From a checkpoint of a small contrastive audio-text model.
Model: waveform 16khz input, encoder arch conformer, encoder moe soft, encoder num experts 32, encoder layers 8, text encoder norm layernorm, text encoder activation swiglu.
Training: nadamw at rate 0.0014, 7100 steps, batches of 256.
Data: trained on Morse code for random letters and digits, with fading, noise and interfering tones, 69.8 epochs.
Rows from block 5 of the audio encoder of a small contrastive audio-text model, named by matrix and row number. Rows with one number within an expert belong to one neuron, the router's apart. Each number is 500 + 50 x the weight over its row's rms, rounded and kept within 0 to 999. All counts start at 0. Numbers have three digits each.
Before each expert's rows are labels from the 100 clips, of 14848, where the router gives the expert most weight on average: "strongest on" is what is common among them; "lies over" is the class under the peak. Only what is clearly more common there than usual is listed. The data: Morse code for random letters and digits, with fading, noise and interfering tones.
# router: slot weights (encoder.blocks.5.mlp.router.weight, 32x160), inputs 0-159
# up: expert up (encoder.blocks.5.mlp.up, 32x80x160), inputs 0-159
# down: expert down (encoder.blocks.5.mlp.down, 32x160x80, transposed), outputs 0-159

# expert 28
strongest on: speed: fast; the character "a"; the character "r"; the character "p"
lies over: gap
router.28:534477480440485473516495505456518526542489508505481518584423439512483399479448479501456434464578495485489532455610569432453564544582520466520491545598497529515512550504460454504476473519546425502418489538543465465597496475521558500457488480462506489481553406428500527446480549584466538457610441612477467436476540429448550471566476454473510479512566550495477515525435595530412463603406431468527453480516457474466496429567600529457464480450487476385405508420546494535387512500579406
up.2:570483567504449509506534520461619466507520606557579480559475448369399471480552510515436466497536506425502540495517500446450573546493579511502496507532570488513590495449589401475477576480492484462456429519484512534506500454418527427517530439520411516503514466449443564478578546517495410588526484511484464468501475525590568510635429449457579513485401554521492391494490519538522417533503509509512540556496462505511531450525498524498496583462602480394408532507577456518511594503554508
down.2:474539474539432480527476406588395443518415439551552538482524537547526510509474588517504477561520468537446551567572419560552477445496440494462479496504464546456509410600525435499441524488460480492553476546551524460472518458506516520496511465535518454528455529498591512552483533430488632453510465604469475494427584516449415548448483538592473550539579441524576625548553505446439555493589541493444529475513556461571523484500463502516428389465441471536554478503510507505609475443392440

# expert 31
strongest on: speed: slow; the character "5"; first character: 5; the character "4"
lies over: the character "5"
router.31:553437541478405489433526535428441466582517542430529417532543523501514494588523460424489489466477509533478556485542577479500563572577457451551453568539458496467436496516484458451500445472468496453442402577527607411512459458510496397610440485523439513457423447403491523492460477534429471501434382406538418457468537599591548529556492477482476504530442542520522494466535504489411489537487493480496523446551408463470569492475494423493482446388468450526509536487537412492525413504559468
up.0:465365426501517491485532537569480518485584501508448527537482429538587437506445451496488514507406557433513464482497414458555492465529518483439559496517494485514444556480483561391502290506483548571514536462571513490472491503528418496473477521443542557460479420469435415490480518498502489417594468513595401530519482524540502468577490501506476558532456516454444536508465472503405499545474462490490417493475441488514432495487597469453467443349418446520495473474524477486441381480449467
down.0:527600508502435489549482425505438404477479500380503497481578491495448516481547526483537447498511584534591437547502571529564534601461502545610488423452526577451500503551502490500435550522528435451527527534464525505435507521591461520487532451528447449449603544503568447500539476532567517600489520612472527545536567394473510447476509524589569485573543496504516492502481545457513495488557576542582579494565519522587612566571425568568526569569527461569519564510525541526516518534469553

# expert 10
strongest on: the character "5"; the character "4"; the character "v"; the character "h"
lies over: the character "5"
router.10:544488536455438521502442468483566456549461536464563466478550544449470518535487440428511505513520494571461521543495540545446555516482433395472415535507493450452416433510489435456486462476456493452498428579519645430513448467465537447648391459489447454417430469429497517513525449422399510466448436455562444434435506606549516522532490454483486479505510605504512473455534472446434475426475466444441474384483452451421529483461429488480518433451477443480448446510480432533529451496484412
up.6:508515485429454504531546475597525548518483567476482558480548527402414569498531581525442463472453506472351423508437520475418461460531534486506521478541453520486502525510451513529488462428491531511470536489502455519524487469439523543483478448477501511509636571407409462468520538436533469508509557450502546554568420432525609541561465534450478385431448470382405487558413543443511468405542467486430485501528549454509418490616499485495501518483479424410500450540573503583448549560499487
down.6:486576560546464522487591432498460520556497592442524518518467426513460502490518524407469501405429503571533595426516488521550581533505403451522573531575463519454505381472424492513492572573503400426512494590486540402487511411489506500521540507515453468529454496500557541523500490517391556505497442516552440459509561580545415435515529315444477488509544492513545463518525469598551449532525547482530655503474558511488485464542520524443463530461589493553498478483498440493476529502506513

# expert 27
strongest on: speed: slow; the character "2"; the character "4"; the character "3"
lies over: the character "2"
router.27:524441496417411479479469474428470498548508528514540476479541492459495475552465473434520541561515469529450510500482506503450501486485473432438425540520489486526415455496491477385454405485444494461495449531527619391556414477523521446626430468437456523448431470450520517507454431490378518399453431469538389419404498578550506542534497501476494510555550601516502471500498483490421481521417441445425464398457477478420484466496472453478442449436446452451438427464507461529490400472467435
up.2:540508515420593452518518525528418569593548503482525522539496452427502328438421424546485513456599483518551605505496510488469573515571500543482541510475477366564547492495491446588534492476536492440506509552475503460509488484582495497607490480539485452470528447508474426460480550529462504539569546441532465502439478496475445501419379344367441487461458498472425467508505478551494482469506453545553515497437501546531487451578540510486600494512464526567534561523551513541446499529573457
down.2:572426532461404557538488501528506504457485493456473522517567551490481693552603479484463512548509581462513487589492423477572422454509530498543481481537503541462466499515630570500513476533512480482515524521495453533426575496467471497439539487490476423541574460476512581477513555519569493460526446595492523571585536545500542496609533474631559587540484530570596509549555493421464505537479462557461506565578390421522533533482430431476481465475522492419548511420478540478523508550518532

# expert 25
strongest on: speed: fast; the character "5"; the character "6"; the character "h"
lies over: the character "5"
router.25:596526553477468490524375485539523448606479543488586493495544527420483475486533533456519480451524529536476500545515565544383576585533459445513472558475461492418508495568509412488500547459549515478528392566492543466514487498442558436657457451531456558535450531417443490502489524463437497524480481418588502486479509552632515546501442471480524485465410559587499524432533463480490505422514488560435461466517443486495543518397438473503553455461460428449407518562462543499571536417470432
up.2:509503417451470527415463519486438333524428401557605361508563546460480465478436581538506475516615465468559478472484563525512508547488435554529416540472487446454561539530515484448508539490505506480596455560392519484472505540488557451546467435504422535515390608451502468502493581517472532504461507475481493493479454493505405473450466392469491454527468503553475544478567415509530478501419536446518525457522604482498535506496474480456465462542544476499465482503530537331526519444493519
down.2:508477557560566498539405524494477529465550510570521581456482571497524502590561479525449555581505567511464515515466492513534447454489537494442459473509492422566432499397458464518459411469408531538494491396611510501542482477573428508482508504435580474438562476513505532602449437447586414577525434512525510488450497426539528542394555503551459469372492507528542445546469454399480559533467478469438383527483435507475462448497513521527449490454472482510557456482473562515476435534405379

# expert 1
strongest on: speed: medium; the character "x"; the character "k"; the character "q"
lies over: the character "k"
router.1:509426490430492519517463534416486507575462463530509546551449510472493406433418517493468506491554522469425508446481538432416541534528531465499462561556465474498469539451466454458507487473443429494450474571489571417598425470546529491514454480493464472448528423433528489407476507575428498452533432539403432426440520502422481518567491457421527541576549597535520537476404590525433453548414480425499422505475528446393506442530565518485470443476464488404400487432597441519456467499540440
up.2:454609499480431540494470586481492577597490525466391506435447474588518517493508474567536552516474530519578410541486433567493446494481402525478505566504410599458433464431555446413487458515467549549547550437521496420465519412630464435554511556489514502516482554475494507460493472475408439560430496447478505492522478554540488485515475624572548541482446527493455517438473427493529434550568481552558521529484535462541420470565448533514532564462471457551493531478600612529462557532509551
down.2:553375500462495572580463501427582514486535565554563494551451471601503512452514435510604512573475580479551577610522562524491567550523444542550412546528483518576475542498375456435570513512568532481388528537481459474437466525449460389465457502464459512524523466554440461569480557528540423509494562515472521560550543572556477484517543461473473467476554524491602496471519503504451570522477423541444513469513450520507528466454621403529494509482617489571558503510495516463420494525470528

# expert 2
strongest on: speed: fast; the character "5"; the character "h"; the character "4"
lies over: the character "5"
router.2:567467505455451488487440483453510480568501491442541483497533582483522502564529521424521543483457504613489563541505590557430593575496470462547424563499420477402439489551462456496483479443494468494522380633525565451510444481502568456584404508487496517451398470429509482534488489468417488524448387348534431474412527533596499579529484477484472485491489567538517506441516495435432513426504474456458471396532474450484521525465469485503535435433420492512474501555470484543521461417508439
up.2:594520522529444439498587471397491418426445519438546477490549564529463570468495504430523458477533506537511555514579526514548551479540437360476389461445450551504384485505503512496540504540546429493515573507442548529460492479487499565511490486431497510502454505575482523560524554475613572525483542512527453494550464586490607519457628414558493510479529462565487502533478558466473452539510572488435496453451424609433531569382493463466452535541535535499560467459415462509454486458405507
down.2:518491498428503531451515507551524445412540497549506527455516491428475463555454466435406515528401500595449565462494535570507593488505427398481564542491584429545588498502441478519457565520487617509543500600557487424470527477429456532474440572488480415577493489564431494517501533445501508565478539533471618516471500421515474442480470453550471495428437488541529564565503525414499594576525508605580427443468497452456587448464495512584531594513462491448479502543496561559504436509509534

# expert 8
strongest on: speed: slow; the character "0"; the character "9"
lies over: the character "0"; the character "9"
router.8:488481500464494508421501467443440433527534568375531402527571451514476553585502410350424437497419522553532536474562582516596589544515452464571438516494502459565540496492448544546501499494520514412421484577526610452512531425506420453589464530479521469505510490462522552531476532447427514514432477371591462509515558593570524484488443406474446464510490508439469432530555503567481473466563494487531564390550472533491507479474440511457507532538519514542547509474537461515479511548568497
up.2:528544536514539508484488519461536442493497548501568550485515518464511466497434392412520503578473628516453516569542510458485546434531509395417473430446424468461435442479505374412426488562535497510559431489448500442482588487496484487587529554491471504486479430474472522561520450552372496479519485543471384475453478589555486516481547521437552474530603534474502522515480454480537479476464538413536434379383452521481508436536500382416426519488498445496439435562474471508535461507534477
down.2:438499486521428492514429471450533504464493486465486400510488446462476430505527574481463378549602474584516575566532471538508469428413425429517488554544516469543552518556413444500522559528411515516502566495511505430519480524502584452477434621497458532464471545510462482566468469524529416552464494477468546500401612572485433413531524545491501548603448511535393459476595533502464390550537488436556506527554513552526564484506529484494520579492545555449380558492488525501518547482547582

# expert 17
strongest on: speed: slow; the character "0"; first character: 0
lies over: the character "0"
router.17:534416465462474447501509450441495516513464463534503487522575532461498529523477521503482525544525482436442474466421541492419447497548458463445446572529484472490411445413492494379443447525475463517452501482514509422550435457493560461495418453456449447430426485475509484489484461550389508384463397567480480379464521583497547520581550526507534514573560554551560560515488500455398474569365497413433446440468476466476443457523524443489490391453449490453422479486550445530452415468495427
up.0:630513499462508427571509571514541509519510505529435573539541542423559542561579607477477540503478480452414479450436428514387482453527604493525541492502511548441454516450480479538438485500457493573480484538518449546392486466447559462451483476556464486463484512478505469530557441514539451473573424446506498547470526547604489591588559571500479539442442593536488573461463522448502519546504519497344519510424536500539492481493630436558473455433456517404465504530575477517482430464449544
down.0:439539519498479491468470575535504545505457561501509472502463509515470491427440421458512425493528559579638546523553583512565537476414444429501465475493480493542506516615528509517618543499489553501513466425482548489544554492558406494491558460557495484497542402492564530521430550476451526425468570474528599557483476529376470423410481432537422512545544506402394459532536452505437470451492465486547514462607497444535529525472462536438488496488522497590551582491551542511525600573543420

# expert 24
strongest on: the character "0"; speed: slow; first character: 0; the character "1"
lies over: the character "0"
router.24:503468506513331495520503488449515526513474513490497453496490526431438461562481470524523544543585504480446538495415525543435538511505469452408414550523436506501409486448538468390492490481479485497524459509473597444544486477512571446574438433482414473410436443438513482485506489531399520465481422526527475358436488497459440500576492521506537529567547610544531509483453536503463486550410435457449432405518454413447478476493495448472472405442439400456444468486526436516508419504455405
up.4:554511434532494482488568367562436564527566505451450488475485419580510484579519408553546499418440475499609506395543475557517448502556408477461525475508528571543413506479443582512497534524520470533520578489520485558421558443471477519482560523468469548588532468548501507517508564530455543486490482504590552547520556478538491430520585490647455577553548482458564535599466496569468583571498480549516534476575590560580413541451504504492527460517522548601526552503498526494451457490460531
down.4:521545563470459508590425503536615439447491483487564595523507526409444469523572493474477421548582487496420516597526544501453551582434481487557514497562485431452611539473478484450531519515468549451500488591496512532565537518497507449607504510529443405448478527515451465404536490481488469575488521579375442487512546454526526591453400498478572452495532516556518491469464521429584444482532557523504492543483502479397547464560454533524412534582456456417454520519504476508524629552492532

# expert 9
strongest on: speed: slow; the character "4"; the character "5"; the character "3"
lies over: the character "4"; the character "3"
router.9:507441507409424504454481477456527497566474519493548485527570549484499501558464466395444480492458493521455521534493534469458527500485463416455478560537478481518433458465504462420477421509465450481446465557538590418536440448520506435578419468476466478432454432448494512490466457466410478415469399477546407434441515629554550542572489461482473493523494534483510479457501465471382469511427441405460431398483419425452514471496474465475476399436420463490450406474496385531441432498492423
up.6:577517495520495492386510571408553485584484395502506546445495458482564501435466477541611511498494444500488484458571587543537405540459544517525511447490588471494478574523514472574470493526479567453585518462413539515470531527469476452586484510498517522536495560494487460536493504496634536571349442400503524531517426506515500554501548504401498475513532473596581512407566453507532480499458505534455523477412452531465533509440534431545519524464519356532531510523527556452520514441528631
down.6:493498531401537541487456510452513537491505559504589532513457522489468512454537541413446488540511540520531547389452415499463530493502477557391484464577512480596551493460512493507551477589516438535492456489505519516462507517464508494418563493612475547423501526427583577525428512456361648564432507517472447565412447491511455528510541543490505512481498538478612554535577503606546513537575521513500531488489456454632541452549596576430440516542543496517527531555476571586508498481460494

# expert 14
strongest on: speed: slow; the character "1"; the character "w"; first character: 1
lies over: the character "1"
router.14:519440501422458468438511472423445472564513506508527486468547488511518482536464520457489544523464443511443492459452491489455481472512453472459432565503461521480420438471443486423422422493430463493507413552503615382552391469476535449558438454484421534472448522448561496502455425508379498394415423442519421429419477590560485521554528503495474502555539583517535506500498490491401506528409447430445460416483506504457476487493476448462418421438404473480448453471516453491486400431456439
up.0:530414542552504542545525431483533520477470552493437491483474475570535605546447494534514463565578521495578419528568498417570525504500395449456476517517494499502462496537491502452521486511562533502572593457485467444598520531475480529493481537494540463505522495522403531605472522466592545440628498559559433541497629416455470504452504533678593531666545544489492562521525495469451521553494403482509492462519489452557446490544511485428527512422508497528477469542505522543509435524510424
down.0:557568521524420466546499533516546561553433428528540628537541524461510445493483573508519461470418594520433494530510483545501471507525522440534512458509482509385579528559553597514600538496580538495496503576482546577490532517550552396493544476543510496498527535488475584489466471577553542510447447480496502467522454449463587524523476484406441461484527449521411521407468463516527505541489613457498538619478450536440502502497451472541399420546410549537538559540555433560520623422509554

# expert 0
strongest on: the character "e"; speed: slow
lies over: the character "e"
router.0:458558534509448562449553485484442444555558517405524525502492456548538389598489473452489509409391483567492580404495472568476448527587511548500516536428466528448472511495396518561430536482411421460458426580518441441506413507525531438471546528456454558512450471450589552431444452534469535510483418412512465505535541541580524488519526448433433490475529498395500458457484495572499540560444470515539542553461516525482425457424530473460418470592425427566490527509482407490514470476520533
up.6:524427613483524530554504511520530462519572430520435555534490585509524499488610529549584552502489514530515505520472506468418490581493506478522514556509406516402469503546518453481549480340495476544542467529482542494482548520487544476587488474528474492455512467422452457528510563485525466554532467417363418576598571434531524596507493572505531592563474598512531536411477490457464488346549492523484442482545506391510546589503455475494500440472414498495565508538462540510562536543533484
down.6:408486425461541561448579506442494570532551478504441429473447430545510466411415505557455451503508528500596497447483495480579509458501528572532495421557498528457571501494498563545484479551567383595423551575514513465555502469560478525491498513491476511499585543513501436513432556550427577435521500519525459542574525469470426394443466444502436423571519453437431442521462486612480382454442495454575585474517514472499473489462514530406454540576579513570547509491496450414494498537483543

# expert 4
strongest on: speed: slow; the character "w"; the character "t"; first character: w
lies over: gap
router.4:445457470474434486451547508443404492516546468465499475521520460510521454544414474495505528478448494520487513417438477480488438501532510526426505567484428490523424508461443498451447458525438442488515447546502534391548421481567540471530512474441463544493461490421531506451414454546400596378435393435475461433452472567475516502533542467487500503574580534479534523482456514553407505585347483415483517440463504518459446483477536464485368406495394529515452483458549461487458392420514476
up.0:562532499512443520488467432525582449502509478472473482424511518485502656497547503488514495441492568486430545465473524525473490421484444405533489481425349524500464522438466402481583452606527555501584528470501474425438478412501455431583406544390461443427523447556431562577496527501519547596487494468447479520548548494555534524486608489542523477442440605629601501521468536510499558501543404480480447492480461414498526493485520500472480470472568512451563493500528477504500494470468511
down.0:474526509473480476507514488517482389596465513475584520505419489466449510459482500509529462513472559500417516493517455577510457503526510588515478475430540428497538381487574428515420526560437512520531482577522461514440431531434516428544477544528484537557497573557425466531476530475392462456494541536501493549480574552606594479535457447533585524491332529467420493555461483416481397538439515449454509447464535551509476484540424565459476651485463415456428451510517569461492517509488454

# expert 16
strongest on: the character "0"; speed: slow; first character: 0; the character "1"
lies over: the character "0"
router.16:527456538446409461540476487430500493517471512471486432505470535434516469571493491474520540523537527510464541514430575490450522493541465416429404549528420517492395458458502469400470468497466424464491462518548569427559478478541570438564438480443441418432435429415524486489506471507454506475476415483482415366429505535529488528556536490513508529538554590547523484495464527455440477526413459453401437371477428442459508464510540490487449404424451439475433494486560433556438427474460413
up.0:436483624458430520573517610416474497568534539481491487491510494445522474526514501514544535483498472543500548482492538430511497521537644511530537432546524512506547498491489469560520465420516520395495433575483522448540495540503498418549487502586516516525568470496436374407416492522497462567531470411501450466487407516513600606540437449378453533470459526479373422363494488502487424402519479470464510442516418465450503448480439488483454469487481472557435520474524454500466506461561505
down.0:476512419501509472498571492585492499457474470482510375439473458589517593473538483463503439448503592411580459549526567508513556455542405481551449549504517542512437467535539509445524462543565485591483543506444509556474548388534482600446515456514457473537540535478450516567507577566481463419533551571603563506510565428478515435516548528599564493495575496508584593587503449474559544579510547523470528520566539474581511568551543566490510506509596540549565559458493574513478507570536487

# expert 29
strongest on: speed: slow; the character "l"; the character "z"; the character "q"
lies over: the character "q"
router.29:387463479449427484406562581517486494539420483475490452521502482461473485523531549539509501484574512431447465454462431556448518569549552542516524573581500547473513502486553471441468561464493454498501449534461639437564429520447554478541499400484432550479438503435429453419463501556461576454530463489451415435427409496418504471630489482427547527528500568563458462435488598516444475587508519497485474581553527428485558431460511477472425473510490431457456520543591444478544480463525446
up.0:533411527412557455588450478474526558551440482523549512570421551489490467518475523560547507513551496477435483484478557452433533495516496528498440520525527502480584441508526486472484512503500516498483467543518526513592605468509543472422436541505522478461507431483464477403476578515486462474547412591476468423417532443483492508575532573469549599534554572519608530543525527514441473588396398564486445463535499515466478431572536572444573497469570450391479449435467588553449467520529358
down.0:491653513510473536460503600640481511403499544451506532409487495523555489488514477463559445505497590528568491626511453560496500539530527418553564527519456581408475449553528444505566515496480501536542448514527488540413465491466500422526524464523540487531522484544540537587536507452550511576526552496483508496373502499477481489503463446468435492443466512514467474487522564380458592445616561527480511550580520470516601640509500485479432514547474488522579509536523525516584540550409490